python train.py --model="self-supervised image encoder" --dataset="small charts drawn from random numbers" --train_examples=203450 --image_size=32 --crop_scale_min=0.4 --horizontal_flip=true --color_jitter=0.4 --method="simclr" --arch="resmlp" --norm="layernorm" --norm_position="pre" --activation="gelu" --mlp_ratio=2 --parallel_block=false --inner_norm=false --patch_size=[2, 2] --layers=12 --width=192 --projector_hidden=512 --projector_out=128 --projector_hidden_layers=1 --temperature=0.3 --init="torch_default" --residual_init="none" --optimizer="adamw" --lr=0.0012 --beta1=0.9 --beta2=0.999 --eps=1e-08 --grad_clip=1.0 --gradient_noise=0.1 --steps=14100 --batch_size=256 --epochs=17.7 --lr_schedule="cosine" --final_lr_fraction=0.05 --warmup_steps=700 --weight_decay=0.1
Rows from block 3 of a small self-supervised image encoder, named by matrix and row number. Rows with one number belong to one neuron. Each number is 128 + 24 x the weight over its row's rms, rounded and kept within 0 to 255. All counts start at 0. Numbers have three digits each.
Before each neuron's rows are labels from the 100 images, of 14848, where the neuron reaches its highest value: "colour at peak" is the nearest of a few named colours to the mean colour under the peak; "strongest on" is what is common among them. Only what is clearly more common there than usual is listed. The data: small charts drawn from random numbers. In brackets: how many of the 100, against the usual share in percent.
# fc1: MLP up (model.blocks.3.mlp.fc1.weight, 384x192), inputs 96-191
# fc2: MLP down (model.blocks.3.mlp.fc2.weight, 192x384, transposed), outputs 96-191

colour at peak: white (93 vs 41.4)
strongest on: flat (59 vs 12.7)
fc1.169:136093112080155125121169122132118125131102129130124140148160126146155146150124161145091169135145171099096128105096118160099080133129159114158132165145108120138113097144121148145136152124144149115136138106155103122154079119157131120158129144136125207121093114168136137120168122089117142129
fc2.169:129147142196125119138118130105130119147130147118155110087085157153102116141142149078115110098127123127075137163141131092165163142108123116127126110160114141118191152118121094090143126159127120145128115125137152145144138153110151134093121080096117115156142128129115097152113121153190122126

colour at peak: white (70 vs 41.4)
strongest on: horizontal bar chart (52 vs 7.1); flat (30 vs 12.7); step chart (27 vs 7)
fc1.84:123099132124122122143107112080106112096124110143111129115111161167094128147118100140126142150110142093127134150106124095102164135166103139127106116104098090136136134159138067062107196089120126176152157111125156089114099160165137147140146145150167142151093104132107178128128143091128140119
fc2.84:089143145062157119132169125183127123157131142156164073131122116152148140116173126168143111122155098106162074110145111126152077129124102146114062121152148143132141134120142152146135101130144136114097125132127125147138134100092129147122094143123130110131132120146116143167123123142106153145

colour at peak: grey (38 vs 13.1)
strongest on: heat grid (89 vs 7.3); items: four (33 vs 13.4)
fc1.313:098117156185072120140135113151125101114174100121092109105128133152103114113102161152144093101133133095100115124135158116098098147067110150131133095089120133142134155133127113110153122132141125118103146130163148149104127151110161100090124106135143147137108119151116151145090130116169117146
fc2.313:160121110066145115147116106114125172125122093130140141119142096150147093164151128110115132155116154118164109150105166132080176097100149148116143139119125173097103133095137166119095147141102098122099140159122092128127119151151111128111072167144154119088155143114128158140134138118103146121

colour at peak: black (52 vs 16.6)
strongest on: grid lines (65 vs 38.8); step chart (25 vs 7)
fc1.69:116118130148121146113157139174122124140100129123116172137133120148071092159141170139113134145116119112105133110109171118102130084138136136119127120135153172089152133113123111135131155159115123138129166113094126133109148160134127113154083118140108158091119097126124101165146100140101140106
fc2.69:119143136168142147081089123120107130159146152070142105138128139158122133196134082117075139117098148139094143141140172124157127096127145111156168176107125127137194090143096111103133150139114132133142129133158116158118136138137106096125159119110179116130133111107133131089130116154148128139

colour at peak: black (59 vs 16.6)
strongest on: dark theme (85 vs 30); radar chart (52 vs 7.3); items: eight (30 vs 12.8)
fc1.178:133076168126110115155137138164121135117092129139118140146143154132145138091108136151077129117141091125124137129104108098113062130088116120124133117125128130129133148092164142109096164086129132149135159099104111159147092122094149146117143141146194131126143165163127116162113149120103145170
fc2.178:129131115182126115145104099139105093118135081135114145096091128128107136140165125087168114149093124068120158143146139157148183107117158160152132075130146132115110106118133126139157137161099171117162111117162125115163140137142128133109148105097097143098146097139126168137178119160153115096

colour at peak: white (69 vs 41.4)
strongest on: pie chart (48 vs 7.4); area chart (25 vs 7.3)
fc1.48:126078148130129129115150144117071135142147127148129138064097142148072178155141107109113126110114122132146088120085158138134086165122143169127102151125103163104116157137127177085090148121106154128117110135194110152178119102152116155129135110132149154119107147175112188141107138102136128131
fc2.48:102150135160122148130192118130133123120095105088125091118105152162164088112117142136202146126111102125083118115134131152140137104103148152140135070115118110142155117116115093142127126105127130121147143120081167095116158154097100103098103121127080118138106103098157131123150111160119098075

colour at peak: black (51 vs 16.6); brown (26 vs 7.5)
strongest on: dark theme (88 vs 30); radar chart (33 vs 7.3)
fc1.278:121110172146090100135143103174126144134136147139116092097103134177135139108060107178104133096118148115117125110104132107128132146112145120099124102151129143098125147159160160112124132131110113150105111115101098146142094138112155118118116128181171115162094093128123125166138131102147135147
fc2.278:150103088123125134193142117177112116132111128121124101131130158153124127096130148099118119116146126112092110155149159151129134132092139128157143145088083114127069115131164104132160122127114086115137135139144120133137137162169094141091146110103142110101154138132124123135140107084111130106

colour at peak: white (69 vs 41.4)
strongest on: area chart (33 vs 7.3); items: three (31 vs 13.3); stacked bars (25 vs 7.1)
fc1.54:125124112099133103133165185102139126100147109128100097112140148167144100116101123134133131129117107119121103139165178128090106123142169130173119148150104101080144126144169122111124143142129129163115153132134161138095149185146115140118090139167128111160093108136083158107131120075104125118
fc2.54:134125166153144118117141133132095136180113145128135108118102135144119152161131105138068094154123113131098109138113147146133055116172118153131088129159120165174133098154130145132132128092166135110100076139140124129134128070124107102123144105147127094112112125103141135098132133155144089123

colour at peak: brown (28 vs 7.5)
strongest on: dark theme (72 vs 30); lollipop chart (29 vs 7.1)
fc1.136:122131119120147101079138118121111159170067123139146117132136081094099153123123130148151114113106103104150138152101124126154104145101169143087140112135135123139131161147124145138124155082101137132086138162082121179117145100137136141146088146127166117078149137128096166131090096074117145165
fc2.136:121124080162093167163095090129130114128147120155105117132086124114120136117128109071103122146163129118107194123117141121100129113136128139131125152077112134113095110172147076148113130140107130121141130156121133125114133144141079168120144105121124131105145131102086137117124145177132071149

colour at peak: pink (26 vs 10.2)
strongest on: dip in the middle (33 vs 12.7); bubble chart (31 vs 7.2)
fc1.258:159154093142085087128128117086121092126090139132145114084138141162140115078109098153170125125112145092135070137132105092094134136129127111123109163111159130161161110126163123123127137150111105136153143121107095156138130105159104174127127144132137141111134163187092107135121119068114138161
fc2.258:143113115117160118077141107103148149129152150132180091097113122123121154151131094150097110118109120127110149147113115117183086118145116147101047135127118094105227102148132116107121113101120121089108136127142121108132128125105147163129120149118167156133115125113092141147093096150090113157

colour at peak: black (39 vs 16.6)
strongest on: pie chart (91 vs 7.4)
fc1.114:150105109138116102155071152145100104162126134110126132117150148140089166110094137117132126138118092139162128149120137156135180131115114088118121121113128103054126186067095123112096152093122156114124160144190132131131103079124135161143156116110180117130140159104130140137114099154127162115
fc2.114:142137098109154079121136145126164141122103145134149106105105123181143136159154134139135122128082102164128069094134116144121158145122092123135075132108148097166117115117139133142127111139156109165141131120129122115129120157160117167126138165115126093100100110100107145133122143136140114128

colour at peak: pink (26 vs 10.2)
strongest on: one colour (94 vs 53.2); radar chart (64 vs 7.3); line chart (26 vs 7.1)
fc1.218:165111155130101154105129171107125164119164139117132120106123122123079063137152118147193129091170135117132093155130106142134110121114130114118116126108143135107144140136098177186125120114176138112124111142161085157126113141116140150104139129125148147122161131134112128131163111132122088144
fc2.218:084183097127157095145101139107117113121122141100130139147144139151120167138144117084121136173090113136121125122146108117103143143154114119114160109179134117110112107167152096148178146134124147082107097116081160111174134093191114120149176113118105112134114128116148119137132108149100154103

colour at peak: white (72 vs 41.4)
strongest on: one colour (86 vs 53.2); step chart (44 vs 7); flat (40 vs 12.7)
fc1.260:132058173157116117137165117121139070135140119115091121137137165156149149128144066130097125107129119072097110126105169158153124132108093144143113124147128125103116163150126082114130150147164158133131143073159161152160073146123147116132119140144155119131111086163125209144151160112154123121
fc2.260:141148146088156125176117158152131155137143131137178134185143102109128123141132131128113130151114093157143107124152153123080144097132124104118125135122111169136173098140136112150109109125144132138099103136071120113131124121181123114121104121098126135126137158140100138142107111112155081149

colour at peak: grey (33 vs 13.1)
strongest on: dip in the middle (30 vs 12.7)
fc1.199:107134098151115104152163140118109085084156083115086135088139147133109115103121137135149175082122130083074131123102137122130150139134120152123144117121106151085088156122143105120150181135136093146120143105145167165091116115119136108122158099096088141115132151164150139112128134123157096136
fc2.199:155124181133162094092128102176153129131121128152154084185116145102142133118130101153156104129121101129174088128140092127160119121099136122120079091155157138152140104118171191152125129118126129117086146129112124120148125139112150166091097183123127098119137117122101148165116106102111117118

colour at peak: black (72 vs 16.6)
strongest on: dark theme (100 vs 30); line chart (63 vs 7.1); scatter plot (34 vs 7.1)
fc1.142:158103148108139127147149128122181121122095144142129125130128105126139111102126125132159192124135161124135104135121132169124126124115125088106149144182140143145147145137101170120141135139121126154134163135138112090140102143126144148124143082102149142155147088134132140143154135107107138105
fc2.142:159115128082147087134130161134099105108183140114132123132194137119106136131074121155125120099128104139148119114090102155108135120119137151096184141141116112120157135147150132167132148085143114109156140135134133142144129103138106111122154066149124126124125171119162139116144156156123150158

colour at peak: black (37 vs 16.6)
strongest on: grid lines (65 vs 38.8); flat (58 vs 12.7); step chart (33 vs 7)
fc1.281:113125142137108087085161133115130126111154143131133095099122140165078164127147092128164132161154137113149136088127092130166158161108122143098135120132176150160121141144104137124135152111146133136128141094160161127128137110110130094158114127133131093144091087104112143105154146107087194128
fc2.281:163165121160144138144133111146132127067099096113127135072153122145151123107085164088114116120122105141161144147134125108113118116156084128126173115103131162128144162114117112153095141119094102152121108140103131116105153145139140126127144134098104148139155086129137103115078117149125124133

colour at peak: yellow (31 vs 1)
strongest on: pie chart (72 vs 7.4)
fc1.253:093156151147133118084124176143103097136119154131126103126168151096135109137132134104125164128104117129167101120116161149148120117145142103156084145131140104097165112134136106131093100148115095162146138126153071160090099153125111158122132117156134141106165107136065169127133106128109165140
fc2.253:155116117120131102106156098133139151115145133163131143147127124115088109168103121106106106138129113134115173113119079145122104164149128163111155125114127136172115154152124174123147127106185100117103130114146169080154140092129132108189146111126105128109111145121127154112131152166152088144

colour at peak: pink (27 vs 10.2)
strongest on: lollipop chart (50 vs 7.1); falling (41 vs 12.9); bar chart (32 vs 6.9)
fc1.372:147127128111135091162170099154096118143169103158124098106130119146108112122106133173128126133124128063135102171125115123123130143111177188092134123165156110064133159119140134129131134131084179140101137130151140170140134169140164124145091141113133139107116097149100158158169116151097142109
fc2.372:113101112129125138119110155126120126120091168103121110129116137130139122130143105136088085138108155128115129116123112118132133141116116082116118113119139120161178104161108117102113159116105098150162115105095155121128136096132097172153131114134156129152099102159164100118132129096135091124

colour at peak: cyan (33 vs 2.4)
strongest on: pie chart (70 vs 7.4)
fc1.126:081126178130178142125094123145081154099104118105139127141146167160104130097119135156116097106137126154106120141118186089150161146121169102139127119166119109109135123116146090084115131080115124112109125127142101158172117149170142171135170139101115091115113163129126136118135096162116133141
fc2.126:149085088098138106148172146111113116111164149156104144106112145159192110178162175081133090112126077134120079112147111116122145123122125113188121147126131139148164095135130163137125116154110132161137118129111146119094130133093127141145104133146094156138090124121148160138180152162127110134

colour at peak: grey (34 vs 13.1)
strongest on: heat grid (29 vs 7.3)
fc1.223:106161174126078107136130133107148081083135148145092125095107155144110146098122118161121178061124142129141149111105107102134168149152106162161115122142174126139092140122140103167097130123136136110114129046160109146139119152140188122132129095150125104156124129149102167125128139122136119148
fc2.223:155116121110139136137113141116107183086105153123154101143140139106149120120078170142127092136108109163138101123136146125104114153136147052151115145090079133109164137096125157144095142121141103144126164124078132096109104143131107111121125128118147159165153157142151117161098119119106117132

colour at peak: black (72 vs 16.6)
strongest on: dark theme (100 vs 30); bubble chart (25 vs 7.2)
fc1.310:117112156070100084158111129136113147122117136144114126132107131121100162128117113165133195087134080101156115127072131149144113088163135125088141114168096134119129129144156133152079114152145140150073123130106129124115115132139171124150135132148135117133143159194132142160110124083124154128
fc2.310:131113149197115130145126107135120115120149109161133108100099135142109130114140153115123123069122141107097101133151122122136153124149129132137185085100131109143094121122092130092154116151083061155119105167152158138101160131134119130146154066101121135131109110131124126123113127084169148144

colour at peak: white (78 vs 41.4)
strongest on: dip in the middle (53 vs 12.7); line chart (32 vs 7.1); scatter plot (28 vs 7.1)
fc1.125:113150135089090096090164136166161136135152118135151122121130137134118094088160126134155152119149134093182114119117141131115155144082177160166149132144131103088143155109115159146095133100139145101093168150166122126082133109146145140133126119121128155088125135133110135110154117128083155088
fc2.125:093133089127129141122117118085121146144113140103144136119135116153140124114084137137082128146114163107120145146166157114078140122164120117110141188110082104151137130147099088087115123132144085136173111094119119135107144157150134153176169132118094120108098158107151124117102131084144156160

colour at peak: brown (40 vs 7.5)
strongest on: dark theme (83 vs 30); heat grid (51 vs 7.3)
fc1.187:108126132091093132089128094154086179135044108100153115085096102127129103116127098129173149137115133121157100136163120105113134112122142133108130128120147142183109112140150142137098109168183128138125161134123125129138106137112143122159109131113135138102148195142131150125117119101142150144
fc2.187:149147100150141127118113148096141080113147147132121116131165129125157122138155137137128095115078128127162136095090114127112162108193113111138096136137143115150125131134114138149137142157152142148189169060148111076119155106142116153076195119080119120103131076120145111141137123121145150107

colour at peak: brown (35 vs 7.5)
strongest on: dark theme (100 vs 30); stacked bars (40 vs 7.1); trend: falling (40 vs 12.9); bar chart (31 vs 6.9)
fc1.211:116156147141113079145149154126153112086128142094104122112172146126160120155117069140151130084146093087111129132151168066121097162089129131138101145130148141124162120123126134112113102117148099135138154130111153127122122104153124147097149172129154118122144121123096134173097147125127127154
fc2.211:163130109143129145141098125124109102113121123129130140113139115098112175103117149103129105143121121123100138135104097206160129105131173151136162142124103130116101112133123131126138147162120168148140104150120143120133122118112119094141129095132134176117113134112157146082163104156132111127

colour at peak: black (47 vs 16.6)
strongest on: dark theme (72 vs 30); lollipop chart (29 vs 7.1)
fc1.207:161104106145189135104134121105151125110086176132138134113128121122102147135133101112183140127150108122123149146161119153159147095124129116135132095138145144128112162099153176161132125122130124151139116160144144131124131158121129132129147097088165143116146066117141134122113118126109117144
fc2.207:109110180138132147128122154153073132090159110125127115099166152148125128119120127163154129155126105114105121146128149128063114141127134129166147150120078131092086121121151082143119116107145104127130127114099101151124092136123124149136141070149146121124121160150130134108126155143153141146

colour at peak: grey (31 vs 13.1)
strongest on: heat grid (53 vs 7.3)
fc1.107:150099113124107108108138165140137081105136136109121093111104139138166132124104129132166145126131105136136068123112115160149144114088123092119118129178122140057147118113043144148157178105128139124128161156152145118104145139131148138103137089136130107116110154113133196145112146103132150130
fc2.107:116138149092104118110119117135174112110160169122149118138142114149143134139126088152153127156087148143139103112095131131114119166089129149133107166172148173157145114106136144148117132124147138082154154142125107141186142111147156127113112130138126115138119143117140127158131108091094147119

colour at peak: grey (31 vs 13.1)
strongest on: grid lines (64 vs 38.8); rising (36 vs 12.7)
fc1.338:094114151156136125119106118144111138110030144130128129140105117141146172121108164122165112083095081079116118134098131092134144093118145130144116143172096128124120143103168113154123125103143169161143144093096131198143113147115134166147101156133174132120151173132102158114127108134109103134
fc2.338:107138129076134116143121139124132137147134083137105060107086147123139132127131119115100090195128140144105134121167158089167139126164098136140109084082137146142143110148094124127125124105076099132103166118132143144113147133084130121138125119089105099153119111133098140103118139136152120164

colour at peak: black (49 vs 16.6)
strongest on: dark theme (69 vs 30); pie chart (63 vs 7.4)
fc1.268:080136123105110109123126138148133134120120142134095137145150091151127141106131136164133184139151167088133105125065150111070098127145142128114140127174140127105146151166143118127112166094151135173114149115094118128124113114149128123139125104155142135167121130155134160106126111063110100163
fc2.268:131159146131115129135115144111146132167149132109139090098098142091123133129140131136148080111127141139076132112151123121120117134111115117112127089134121155148135125150099131128166109155142103155119111131151146122149128128117121128107139130115076137117160122123135100135147122161169131092

colour at peak: grey (58 vs 13.1)
strongest on: heat grid (72 vs 7.3); items: three (37 vs 13.3)
fc1.264:094110098095114130140126110079109153162125116175117131092112157122097151136170138124102144119131144078139127140108114085115180126151112113104130125133142153141109151134138106104117141149128141162117110093152072169121118119118132109154153128125146152138150129152143133124165118140161093139
fc2.264:133117163086160128084128149142146136115118127149145144152115122085146060161141104189154118129105103150178139128140135124096148110105163166127141133157112123168150064143142178151127137082150139129118142138082154125129134093115129137091153169116094097110173135097155152137113119104142123124

colour at peak: brown (26 vs 7.5)
strongest on: one colour (81 vs 53.2); grid lines (74 vs 38.8); radar chart (38 vs 7.3)
fc1.152:118113128110084098144165082138150109100132092148130144137138108168126117113120096134131159128134149055143125149106131139151127126129093161088126119148175146128117132187136104142129095103125154131115103092128145131139126136110183111150117124198163158143106106153125184095130130122099145111
fc2.152:116146089149131174132149143109171165098127170136137166103170145126146138153121092158108105145114097158103160066125126121129124140134110123137132128122130117163175105105155124145123114125165106145165133125120131111154118126135098084115156123097115169092131142134143127153100129113169065135

colour at peak: brown (48 vs 7.5)
strongest on: dark theme (100 vs 30); peak in the middle (34 vs 12.6); rising (34 vs 12.7)
fc1.276:113124115114163122103176142149191149123114179118124106136149127130106140127131113119151117124122118159125119129125100077152091150137130126116128078170132161156137128095122177138150116119140102135093106149075141132129118094128152126108127135111127125139101124123169098184121132108140138151
fc2.276:153161127144087149168073103116116132125140106137116134121074142146156153113109166086088139105153113106098121149145150169094120126134112118136173136094108076119116098154128118121142121164109161138142148114168125123114121155083093140108119104129149096137147128133102122120158146158169089110

colour at peak: black (54 vs 16.6)
strongest on: one colour (82 vs 53.2); dark theme (72 vs 30); area chart (43 vs 7.3)
fc1.326:105107174161133138158195167150133137143191150117124083110142157110126141098112113111126122112154128132121122150102101148126094129078116113116112136131105176096127150081113207144111142111151099116107142140178125123172102130096151139126107121158169123182137114149133120161117144130131147183
fc2.326:117182099131131147099105120122160145110087121116108140166100153128147128110159158084119181134103113133071117142154152135120130185110138148143161123124119078150126088126120081102166118176127152130134166115085127113113148137113078125102115125090121137116135167130152086134149119133186109118

colour at peak: pink (29 vs 10.2)
strongest on: lollipop chart (55 vs 7.1); rising (35 vs 12.7); bar chart (27 vs 6.9)
fc1.344:165125145103145135118151131154146107117111135125110107124175151137119118111158106115147158117142128142166097126113094142164116114112064112152097136118155135180159144128106151119107133099150124114128162133187103110081110140120124129100162139122104091121147139185118110133103147174113173157
fc2.344:140136136136132104152104090127146137099100162112132151143159151132105168134116098093070170132137117119091148143157133129120163124145168115101164124135135125094148147128117141123138126169115127120129163111101139104138114151111127109154123067130153102126124130097114133116154130165135094070

colour at peak: brown (37 vs 7.5)
strongest on: dark theme (73 vs 30); lollipop chart (49 vs 7.1); trend: peak in the middle (35 vs 12.6); heat grid (28 vs 7.3)
fc1.370:082110143126081106190172128140129108095124104154117109095161148124111091080133152172136140128159118099094131118111106111123136121094105134125108085150153160122130149143123125125105158146185118134102137097117122122101134136111194104105139141133135121142124188145106135147130166132139118128
fc2.370:182125114164112143149069088134084141145129120154123162137097104151133147098100127102121076155105164120125136149107154161119150089142172112148172146096097115106128123122146121105118129144153120133123127117104132139100089157131085095130142115125152133086154137099128157085145123152130114132

colour at peak: brown (26 vs 7.5)
strongest on: lollipop chart (74 vs 7.1); rising (31 vs 12.7)
fc1.92:100132165150072085145165182085091136106140124124099116116154124127058161138132114134113164095123120105137117136099147122094124164177096121136125209134135134095130139106138122128089135102112155123128130096133126159136083117131145126146113102153137089146146109106102147123147147127117165160
fc2.92:153119075106148125123107136189158145101096146135139123126123121111153144095088157146132085110122114121083097138145129153125139121112154094104122103117116113113146139092108139136122102161159121130086126131086130150070153147122113100131118073135115168145135156131135115124146119111156128127

colour at peak: black (40 vs 16.6)
strongest on: dark theme (62 vs 30); lollipop chart (41 vs 7.1)
fc1.366:126134120116158079147169100151138121146122078189105129115138142096102102170094115150170140154135133079106186113100162105151190128159127139125136107144161184139120152133150125095164136137124127158132076115143155107112129134150121123125166128148143108151108108134099140137135136146169141126
fc2.366:178118135136132099149102156175127129131119132156144103170070129122123122127130136112090109113142110123098075113118142154132121144090130131136136136120101129146153092163135123130153142154151113130105153073089099175136133134153128151117102124085135127120165137142128150102171134120087150152

colour at peak: brown (30 vs 7.5)
strongest on: dark theme (87 vs 30); stacked bars (40 vs 7.1); rising (31 vs 12.7)
fc1.301:126092115112117109138143177142134145105122124122138147125150123155111116119143094143176117141117119092131104117129127089141112132084100118142126126142127124092156149097144102109113082108114111099130123144109154123134118114139144180157144158105100117136102128136116155147103143152125131125
fc2.301:122110111156127133121104117102108097122166145128113123083149134136194136127172135108163111098167151145118120093142123151159161118125182115161136166157123130147105079146108144123105157138092137125168122156132157154114064171083115107145128139093137157118120132122144129130158137117132122136

colour at peak: grey (47 vs 13.1)
strongest on: heat grid (52 vs 7.3); pie chart (30 vs 7.4)
fc1.304:148110133103117170144156170131100150120127142127126107097118157159105097143108138119150151138114165113120105162153110143089194109148151093139119131109106099102120129163133124101118125118117090147160129127131145089143139173143122141165148130124129106135114100146139136129135113164124142110
fc2.304:100144136112152125066114089093166159148118174135146136134141127145158139149103115150120107150135093140100131131120151136127055110125119147103086123142111126132147106128119178148125137151119165138101090147129143122125097134141140154060149138139122145098083139161118167134124107123096101119

colour at peak: pink (31 vs 10.2); grey (30 vs 13.1)
strongest on: bubble chart (31 vs 7.2); peak in the middle (31 vs 12.6)
fc1.58:128172115127107087168149146147143111143160147123121097108116141147109115161142111097199144098126116082128122094133126106114156150127153147110129122139122107131119173132140106113115147100108103168112086121154132107132151117142170116119148110140099099164153114149125176078139154158145126130
fc2.58:139126148165084137122123134139136163097073113125139119153122110123134112123124107103088122125142116138121052140119182183159102134126145118124150128090110124145129160116082108153109117125136096115114156097111101123112104128164135126119089109155130130102136115123142128105143109127089116174

colour at peak: pink (39 vs 10.2); grey (39 vs 13.1)
strongest on: items: seven (51 vs 13.2); bar chart (44 vs 6.9); lollipop chart (26 vs 7.1)
fc1.115:121136140119120144147149115116092120161116155109112149155143140109124121091081185105125126128153114141113084130139125185161111109080129156158144141100110126078120136138106114163146097164122123139150165136130089131145110143115143158179126126160152158167121158128090130128151119074089122085
fc2.115:168119124168158136111108126093150152136123131133146112125142162119107139166129108091078116133062093117102114125127158140151146184100146107092141125115145114171153143156154146095126144122110123131126122120122149117149125100122056119106140124134100128094132124115160146152109121158167114124

colour at peak: pink (32 vs 10.2)
strongest on: one colour (80 vs 53.2); area chart (58 vs 7.3)
fc1.85:120116156108113127141132132109094127106140135145118112136127148132142146135089107166102154076148143084132089112102111112065069126147099096104139151141087111104143092138152129118113111148153131160101127121111119143109079154141120148119108112153144111137118193139122145111152150080139097159
fc2.85:123123107115172109109135131113137108122101111117122139097148130113152120126151123101137132150104120131130139133124140106149172156105165139137150095157144183163109147113078123087131168107104081125144111126151143149160145098129113142141137116077109121112117085110157128139125119131143144087

colour at peak: grey (38 vs 13.1)
strongest on: step chart (27 vs 7)
fc1.8:131107134095108145119110194135133175122158160159109117107150110133118105116091093178115139127114163162132101123139100171136084103109097126166124153134103104171125107151109160163105120102141150129117120130119071151100119142133102132116159123120167148131137138163128148104142122115130113150
fc2.8:103157161129132094161170126142104137101160094102123120136131084137078152173146127099130122146155140134152119105107141122127171118133122132114125079144154181123176141161135136188136167115102122103152137125132145132160108116147142135140102124158073147161129127129128082168170150141090111125

colour at peak: white (94 vs 41.4)
strongest on: step chart (31 vs 7)
fc1.55:160119114102136108142102118112100093120108079131122131119174139106145122170108135133163121110125112081129141079093160103102178078172098133101090147124143126163131153144132082139098163155130142138153147121132178112117119138158095145101156146136102106142146145169126145155146135154149142103
fc2.55:152143123141131112129124123143144110132146158147135042152082139137135133136144127143117143117136140114098095141139108086159126123120131135163032087125108114110252110123132129123150116102104114117145153125127122145137144129124148149110106177124129132148127128100073134125164094113080117160

colour at peak: cyan (34 vs 2.4)
strongest on: pie chart (64 vs 7.4); ring chart (26 vs 7.4)
fc1.77:072131154106184140119120113155090166083125100105116135144146152156082123105132149141149105098156139132120109152130188094169145145115179106146137108129108110084150143097148095123127157093111133115104159151132110109160127119170149179128139134094103093104110172168107140099119112162119123113
fc2.77:147109090118116103121159142105132129092147176146118142108093148155198127185167154086135082125109104148090122081137110094112134120110131103196138150107126153136138088120144161116112155147134135165128127108126134115104125116072138129121104134135119158119090135112165145112173126162144137125

colour at peak: grey (40 vs 13.1)
strongest on: heat grid (100 vs 7.3); items: three (39 vs 13.3)
fc1.171:139116166149117111093158131102117083110130080094138134113146106158121144068105142143136113096131114141116080133142142158129091158090090123117140150078120136082142133142132145145135125142133123099143148145114159119121104145133125162117140134145140102112152134139114169114102108083115120118
fc2.171:093125133109124141090136110100149146140139110123117156080137088154122145171115134112100106163111145111154153103117139172098146085094168148138145135106130164099083104139089162128123105165089123086113131161188135093178113134140112109141155139145158137100123111125134112117151127163104122087

colour at peak: grey (48 vs 13.1)
strongest on: grid lines (65 vs 38.8); bubble chart (31 vs 7.2); scatter plot (28 vs 7.1)
fc1.243:096099148149135129103136155108141106123109110136125130102162151150122142087141111138128085145138115112110140106093157112113125145102099099122107117107121152108107165161103123092093129122168132109115134075146161131117079159155173111111129132131120123088082184141136164152115136110137118116
fc2.243:158126114086145086151113081142118132105159111167118158129127139127127126126095116124119135093134147138151069124119126143108141142140137155117151126131106097095162117130131148116110145098099119134108138139086115104077122146124113091149095169143180141149130150144102137138121145122129110152